config.yaml
crop_scale_min: 0.8
bottleneck: "plain"
downsampling_factor: 8
encoder_norm: "batchnorm"
encoder_kernel_size: 5
decoder_widths: [64, 64, 128, 256]
decoder_blocks_per_level: 2
residual_init: "none"
optimizer: "soap"
beta2: 0.99
learning_rate: 0.0038
max_precond_dim: 1024
max_grad_norm: 0.5
Rows from block 3 of the encoder of a small image autoencoder, named by matrix and row number. Rows with one number belong to one channel. Each number is 128 + 24 x the weight over its row's rms, rounded and kept within 0 to 255. All counts start at 0. Numbers have three digits each. After the name is the row's rms in percent of the matrix's.
After each channel's rows are labels from the 100 images, of 14848, where the channel reaches its highest value: "colour at peak" is the nearest of a few named colours to the mean colour under the peak. Only what is clearly more common there than usual is listed. The data: views of escape-time and Newton fractals. In brackets: how many of the 100.
# convs0: expand pointwise conv (encoder.blocks.3.convs.0.weight, 240x40x1x1), inputs 0-39
# convs1: depthwise 5x5 conv, stride 2 (encoder.blocks.3.convs.1.weight, 240x1x5x5, trained with AdamW), a 5x5 kernel
# convs2: project pointwise conv (encoder.blocks.3.convs.2.weight, 56x240x1x1, transposed), outputs 0-55

convs0.72 102:162137115113158144125145101117139159097088140107111133111067127150150114154119155123119156161099104132142174153152154144
convs1.72 076:110146145104125128146084094103100094075121098122151157154122104120139144131
convs2.72 084:073164148134112165110129125141122125142183104131164098148135140106143145104134128128132169121120156127133111149087125153148143109098141082133155175146146111153121176106
colour at peak: grey (55)

convs0.6 071:163141119108139161115095128167155130152117129140145125178131122079071124112136158152112150130137123153145148140130076149
convs1.6 089:127122128149126116152111112124141141139147122121159196188139121115152161103
convs2.6 102:120161127107116171140113100153110110138115112128102133115143139147116132148116184138140146149109140101092075110106088084114123098157144097174163133103107131120122113169
colour at peak: black (100)

convs0.206 082:146118120142115122154141097117171108090101111082092106146134086150158124133124125116162161169130134133070143120111134129
convs1.206 089:128142080117100121122116079101102128104149144119100158179105129121135114104
convs2.206 134:113123141149073134121100125117101084157152152129110127111189163116129110134090163119112106148107141133135140126151135123176119115139185113086158145110150131147112137151
colour at peak: pink (33)

convs0.15 071:149138150142128168162103127135100148151085121161129123150104140090119115136123187110096130096124117139087108160099150128
convs1.15 117:153131098105141124142095127152131100103069139123151088080109129113139135136
convs2.15 096:112106117134086120134132056108118139111160128134145136114126127155135112152182154117155151154127117123106115107083093158160082112089098122119112137089146150116135128120
colour at peak: pink (40); white (28)

convs0.40 117:108155140115132143109137109159134140125121146123131099130150151078058167142118171140101139133131170125147107143127105170
convs1.40 086:118112106099125096119139109119103115127133090118102152176131116101087089096
convs2.40 126:159101151112178143110119061104104096070127126122122112123121117119130135090113095123120170158122083073144138143134118160114132116128156116144136141127145139128104159122
colour at peak: brown (49); grey (38)

convs0.156 080:146115125112137124149116128181102137131161133098132085143115117144166164076169136162156132096174131147112115127135128148
convs1.156 099:103132113132132125144154151113117164189167139139125176156115120113150142103
convs2.156 075:175180134121147116139138193153125122153140107121127151132095094112153118170110140138066122111112126112130158144096142101105140113080136145114138110147164128138139114145
colour at peak: red (50); orange (46)

convs0.177 096:128095138110151114080154146109074160105125090088159135107105154128146141143127093135119113125145150107122165159145118102
convs1.177 103:153107131120145131131131095125118124109073141146124080064118146111110144128
convs2.177 107:160163106135101148171092145148130115150182144100118151076130122101120129110140124123128147182156138149145158115127097119163088163124126132106148136132128137127083151152
colour at peak: pink (57)

convs0.79 094:130115154142137134160081173097155124127170160110125075146079115124107131148119141164136124111154112091137112123133104131
convs1.79 082:134097140090138123141138125112099123085140122110163125163066134106101131144
convs2.79 129:140150112127169165143118109182088139155087130112080145124151146131082138125113108131164153151114140155159132148140145099166173170134143132122130110146101136126102131121
colour at peak: grey (67)

convs0.58 092:137103117126143072114163118112142139122109149103112146079152137108135097084112091157119130157154110130156125104108091153
convs1.58 094:124135144143102141102129148125099129109145102136102078071156126116119094095
convs2.58 111:171188132163105134116103125135157104129131119147109141115130152153145176161168179121114151135088146135109105134149133128178114154138153110131117147122155173153125122116
colour at peak: grey (40)

convs0.140 088:151115166094134141088127163129123083116146121089170144117087129129103120127114127145112136117177099167133115103149155106
convs1.140 080:161142115138121104158144108138138118172167171143155166161150140120123135101
convs2.140 077:100124134142090127113130108056158164157137125123156103131168180090133168106139125150157103117127125086114118127149150122122097156130098166132106122132116157137136118152
colour at peak: orange (55); red (38)

convs0.50 097:086166089136138112155105126101130189092111110169122147094148147122101152151141126128133107101138098142137136119150156146
convs1.50 083:130124113088098108126135122090128109166173127114104146119090121140080113104
convs2.50 101:120101107144124116121113113052142142123134126098110134133152102142128097139164117155114105069095140110177093143142167118106121182155109115123135127114120127114103113109
colour at peak: brown (49)

convs0.179 113:149132143112140131104125142116093122132131098164157156097120112122081130101142127131158127087077130124161092097076124136
convs1.179 095:122130131117123123132116144120128145090034090129133117098120123118142137118
convs2.179 077:085144143117120106121073116119160134116100113135129162087138125090133105152126105164128120098138135161100084123181158082116158108146149128127132131151139134152111086120
colour at peak: pink (39)

convs0.175 092:149124112122143158134076166142094130160117102121130120097141137108109171109105169110080136107117158137121156103128111164
convs1.175 099:115120109102103122118126134129134154117094159134116052089153129117116099143
convs2.175 088:068106127139143159122146113111101130142148110104171143120138091129114071192131144163123126151106144154162149118114102156157132093092146138106120126130106125123156131142
colour at peak: grey (79)

convs0.39 090:133144087100182135135106164128113168079127130128120140099133116132101144115103114114078147098140133135184113115127126110
convs1.39 088:130129121149108119114089082131104122090110083107135150176144105120123142098
convs2.39 111:189157126122119149092108112169124147098167118179159136089108144103137131117133143112125133170175136130130105135143107077101112109099155141135097126124105119150118143130
colour at peak: grey (58)

convs0.183 090:141162115110125139112115130149089124172127144094154126165113139141110121119113151148116141132123062143103148119153194119
convs1.183 101:124123142103132115113139157135126151163194167129145152174146114124157141127
convs2.183 069:114144106130099138100144120149114177145109136137143143102143200156128113165156134147151115135167142132110094122106127135109130167138118114178154138127105101101112078151
colour at peak: orange (49); red (40)

convs0.71 085:140138149113125106128148155117098092123103135151127161152151113162066158141125096160106172129094110131162114123112110152
convs1.71 129:138120141129136114123117119125124137106056128127140095057105131141107116138
convs2.71 070:116141133112124102116059104087101079156180087138114159142097122113130083132112101122134114173087137122106132120136134139113135148115117125142160149121144116111157147111
colour at peak: pink (51)

convs0.196 096:149114162131138152129147154148117169169177129130100148104106128152151149132088133188097106127144114138135128153130152157
convs1.196 108:127111123110120131133133148109110152138189146115142170190161121123140151132
convs2.196 103:101113126141146151158155142150090169124160124128097171148096115198144122176151106110163144125132150149103137147129118159139106141101131120108102109097142139142127150096
colour at peak: red (81)

convs0.36 088:097176137134143150135121120165125135128105100118129125145166143147148096155113171114167117122119111082150164160144130084
convs1.36 097:133100124141122126127126169133128139187190158147123145134149133157143129161
convs2.36 087:113104114112112136132094095144129089142157103113161122165125117186110081155085131111164118139138127152119108110120099143134127092124126120100100172127129119137130181091
colour at peak: blue (61); white (30)

convs0.213 087:097134113135122115136131088106120152138116171136095095174105071130158128137150109138180161146126133130095160127125113130
convs1.213 092:140146130144133107132148099107127096119090099132103098052117141137146116130
convs2.213 118:144108114095123130125132125105091101142152121092119162131099070112136124123151129109126098057121117162106148099099134135171094104133128105158090114140143116130118107161
colour at peak: purple (38); blue (27)

convs0.64 069:124167129101125133140148152108139147097112132151124136158163100129076145117148109160111148136107133152089087125114066129
convs1.64 144:146135141119147129122131108132133113079048138126132084087127131129124140129
convs2.64 096:098136141163105144113124117116099127116111139154154091108150158119134108127120124114122134124158132124197145049117095154139131124117119087137125147124162126144067128118
colour at peak: pink (34); purple (29)

convs0.46 079:136086142105167124123124125131118166114126137098143175128125135120089144156108083121107133165119060130114145140108144154
convs1.46 094:139134087099112154110103134145121139118094133115092064135119155107126147100
convs2.46 093:140157125157108080142135063118136138131169126078142117119145102136119100163166132154134116138104145153138130105107134159132140144127104122148119152204137128106114106145
colour at peak: pink (56); white (30)

convs0.1 098:148091114147129132170154149159144107056126161154121155125154117128136125163138113152127096145149152135155156122127102158
convs1.1 081:143120122126110130107101080086108133151082103110151119088113149147115161132
convs2.1 110:116116168153140088113157105129153099114124126157100176132138117093123105129113145108104085110109121093084108130170109132126148159136153111149114120133131183131083136098
colour at peak: grey (40)

convs0.158 066:129168165137137129140156160101129170125108124180095122113114171141120161149114113134087168138150144128120139130126145081
convs1.158 092:149152126152113143132097128134118115128079114156094075096092150101124135113
convs2.158 095:098098138121131161111133130113126147138195122127126174127111106152128120152138151138150133203150128129151132115112124144148115096124092114141140149139149127086110193116
colour at peak: green (41)

convs0.210 073:142142132159091148147137145166168113129111130136117127147165133156129099105173137109198138130103148119089150118125113152
convs1.210 087:119135148101098118104128140140148109171188153136140162165155136154120141134
convs2.210 096:091162132106120140160143094117115128142165123094123138124125174148116096066114113134150125147122133103119113133066125099083120161145108130115125093161153124151110154112
colour at peak: white (100)

convs0.216 118:124122168124135116125133147110155111101091099166110132135147113092124109153121155114149140074153159106127092104116084160
convs1.216 097:114133121137122143118106102148103130123096122102134118056090151098094113137
convs2.216 096:131177169137109164114092131086112155094084133137138168155147156078104152099130143147125096133122150128148121119127153140155104160152124120146178116116142116117145139155
colour at peak: red (27)

convs0.233 136:123149149121140134132096118134194147170099141103113120153111144146148152123117145157171105114102178120164153114132132153
convs1.233 110:134112087138106102143155090147104153087136130138111104172098105147142107140
convs2.233 184:143132125142164131113127141146106125126126115139140101122102177129107117100105147166157112168102074109102175133120135113136183164157119158136125152176102158150114125133
colour at peak: grey (50)

convs0.178 109:111130137095132170107152087104135140126157116104143169129093151140088117095136133121120133150094181115154164129106153141
convs1.178 104:113119113145110117137141118139141117195151114144141130182138091130170152129
convs2.178 073:128117118117131100146133127131123104119088112123150110116104135120152100139103142123130098126117103099096137135139139085072180064167129126125106141112087126068114107143
colour at peak: green (45); cyan (32)

convs0.234 136:112130112115164116097083127122140140107112115097113123073141156127162154069097125109107098128137128146105140115090145151
convs1.234 095:117149148117145113133084081101118142157153147105106098096094116154113112145
convs2.234 095:128153096148138116123108117058132126123099115124150120184110137178111156104163136137103137132137149144151112171148126151158141140098094062111119132116131147113137120123
colour at peak: grey (58)

convs0.157 090:129123142119146078140115123152112135120186090100150138097114128142116139126144148164169104086110130131077133121167138117
convs1.157 144:123144131115134134129123132118107116093080143115122069057121114133116115140
convs2.157 098:122122135117137159121116138135121098116086107147134125133160159152123135119119131093149167136137151143115104123116101149102149058129125134132111112133081087127134204090
colour at peak: blue (50)

convs0.0 100:122080140170128140151117136099169137107112145096108139096097121103140121108080125112113178122115158103117106137103105104
convs1.0 133:141129140131132119122111121114133140093062127122121074066111133118125109133
convs2.0 109:149136148107106118157130146160145125129096133117114117140152169164156115153148182106144137115127119122153098139081113141173147157097103139168085138092156129112117163129
colour at peak: black (88)

convs0.187 086:133111133102117131102127131115142102080104109118130133143172130110121104106095127075072172155127134140153094153141142109
convs1.187 096:120111130112144129148141119113137119155177144132131199168119096138149154121
convs2.187 094:128127131146103126092190115132116165145126148139117094129184156093127134093177158140162154117141121160143126180128134136161105148120132125128152100152158132153141139109
colour at peak: cyan (67); blue (33)

convs0.220 073:125134161114130099114162165142124141118084142134123168146141109151083150133136124176143174152100118127162127144140081134
convs1.220 100:120128117152113147149124137119133109065120119155092062132141136126125093124
convs2.220 104:166133104125125136099100094119121155151088142172161145114159124137111151158100115128137110154167139144152157120112126156152141154128093095148151171156129134102088157098
colour at peak: pink (50)

convs0.173 090:131107098130103112145134148175106123116156126150129119095143116151118139122107145196122117156170072156114099145107122124
convs1.173 095:131130132107145116131121130123134123074145087127097129056152125136095140106
convs2.173 096:141155116088085106076160122124141108130105131163163127094123171119127128089143165161141127093111118128163112132132129115130173094141100149120145158140103166107154118130
colour at peak: grey (53)

convs0.96 123:137156120107121126149142129103177121139106118110134104081131158136120106109167114164149173084145147117167134170148115129
convs1.96 083:141091088106125082104077131123126097128110152109158122124119101115145158140
convs2.96 070:166099127164117114145119129116103115145149143122175169114098086145152134094140141117154130112094117110141117094116126122091106129122096117141134143210123142164154126145
colour at peak: white (45)

convs0.172 091:120077121138096143165157094172159127105132117134131114150112123114154141144120106151159148126108140093101168144147137078
convs1.172 092:124120129122096111109133137115132147106059070098140130143142142108139141095
convs2.172 128:158109149179147126102144113125114110158120124119100162122117121147098157110107108155121166140098139153116153185121141148169162126138090090122115127119094153093118159149
colour at peak: grey (63)

convs0.51 086:157181144127111135136135101111100140126094111176135135145099115116146156151182101149147134144135137179132100091132117140
convs1.51 107:131133120134133121135110147139151133118076113151127081057107136126139093118
convs2.51 081:091106111151157136133111120074164122158119118129124139134129091131153144123203123126153148169111114139132144126103117139155110142117123089161144144105141113146133153065
colour at peak: purple (38)

convs0.138 080:141165115124123167152113132095100112101111092117132125153145128153143109096135077114130138124165106126065108145168125117
convs1.138 069:136087132092119119156107085158137123084088160114129113088115131124120142137
convs2.138 071:088152140137140129135135098108088121143134156111140112150119101127106113152152157167135163157118151132164176154145091131142145111116120099162131172127125088157091167105
colour at peak: blue (29)

convs0.116 100:129139145134162112096127165174092125108111144159104118094149117141114100081120158156132149098161163123147156100136119140
convs1.116 098:118119112146123143115155110121140125216156121141123175112132130127143145138
convs2.116 077:176111137142132116143136143116127111146109123107121176138110130141124131158138084139133158134102095118196132159131123131106181178120154108104120159163115143171105129138
colour at peak: brown (49)

convs0.103 113:147137118074182094088165142113163126136172132144119141084172123119137131110127117143116130171138120126127108110100129137
convs1.103 075:150109138131141100131150139138107097111143090145122130114086092139099074097
convs2.103 124:112171111152113142144135079167099151101144158149129099116153104108161145180118172109118094105116108115113148133144128181111163108122150131135141139123155163128129127098
colour at peak: black (70)

convs0.181 117:139105077179096168137139118124127153083122163117110127117112093143150105156124138089118127120114137134115134122187110137
convs1.181 088:128130134130138132124100096118123126157169140132110119109128142101074058132
convs2.181 059:110137135136127136085123106147125146082113142123148209127102106146139100177141112109132103150180108132107114120162149101099085106144147129112142139133144121150126155111
colour at peak: grey (70)

convs0.90 081:155109160147171141131138132072171121124116163144123144166148118138091100147167117159128128125100113119083123117102126107
convs1.90 099:112127120127137125119111149096114112087100086094097077154097114136105144117
convs2.90 101:142157126171139122132090132096121098163119121148112096157102123138147071155149160127144141148110108132123159168186144166118143141157148127112086136159104112119111135134
colour at peak: black (68)

convs0.160 079:104133117096103158120154070119143121129132137186095143138144106120111158116133153088111121144100146101166107141153114153
convs1.160 122:108111127124124133140152134106126148183192121126119168181135125133122138117
convs2.160 094:144081101101139120137142108155144097097120150117135151107118088117119134120109109099093143135102116115183142092152142096074111086137170105117134137156109145104109132146
colour at peak: cyan (69)

convs0.139 126:134150152110126080138127163137098118163122122144170110122156111158117156071125087147119114101161146152119149099138135106
convs1.139 078:144156131124147110118149142135122147211171128134141141145161124132141111104
convs2.139 075:133103132113136098151103173147164096168156130097161129129124106149138133132075100148078128104110132115140130111147114116132139111111086178096116152149109142155138120169
colour at peak: orange (54); red (26)

convs0.5 082:158112163129097114125130122093139121119120102160153167164129138164148105158091138120110169132150121123113130137092136067
convs1.5 098:109111098095125118140091109117080111147084092138144151127135118106097097124
convs2.5 099:085109084140152113115128112126128141180146145119146103136136144183126100149128114153105119153153127135142114127164139148127142126129125047138141104154131140117176160098
colour at peak: brown (55)

convs0.112 116:104127101134128132162101121138106143122161138060134098129064131106124112173139103156144099113126131149109156125143133107
convs1.112 116:129124114136118135117127088136111106106063136131097117072088132110130110143
convs2.112 111:121078122125078116086125086097132095100149175126152128161142124157089135103127156126142117137112119172155089100126125133143096137147133111139115177135147145138108133103
colour at peak: blue (33); cyan (26)

convs0.16 077:142097154145130129121124107131108158151157127062129116143077135164146122128147126181149128091113115126139126138182141126
convs1.16 082:103123128180141144105170147134151171135160132124138167153167139117124143136
convs2.16 089:127160182148154101134111143106075124135124124138167131139111109163173138126102149128081131110151132086108145136160125105131121102124111136091104117109125146101188121145
colour at peak: red (53); orange (40)

convs0.115 099:138086117142118150146139186144127096120153078111150108152121067109111139144167126129126130132175126159128127135119111110
convs1.115 102:139109120112135093127125104097138086144151096138112153170134103113090107088
convs2.115 083:109140142176097158142134114133180127168111117138126128132110171141135150126110060144148140125135140147151102143139122168091142115117100183149095124111116128147104146155
colour at peak: grey (44)

convs0.76 114:162127081121142170163137091145094111134127134139167102118174124155105147111105107124133113126110146169079129145130145115
convs1.76 094:141100134110150115148138119124126102053130118097157122092101129099110108127
convs2.76 100:108189121115117127120129125102128116097127088107145121124081068161141098107099166105159092113107132103128104079125142160138160100127120145126127137134092137103123142128
colour at peak: blue (26)

convs0.70 107:131117139144130155091114113106173142124145137103129127142111090128163139156127114075137160118101183096176128122119103143
convs1.70 118:121118083127091099124128134130119113151121130098119175180111097123108099102
convs2.70 103:144164124112162110066120111169134097149133139138178141093106146136114157109131168133138152147126084155137143090100109149113123134165105103093137150150130131113159136119
colour at peak: cyan (41); white (36)

convs0.75 109:112134125096146134093134112111124104130136156161166123139168106112155122115116102120100072131127126053110156129137115119
convs1.75 101:123130114152125124140122093114130101078048129120132129105140134120106097134
convs2.75 088:090158155136143167117124075136096134132137131145120132119143164188104136155128127159163120117108120129128118117091128199136096159135142151152124105148117169135128136106
colour at peak: purple (34)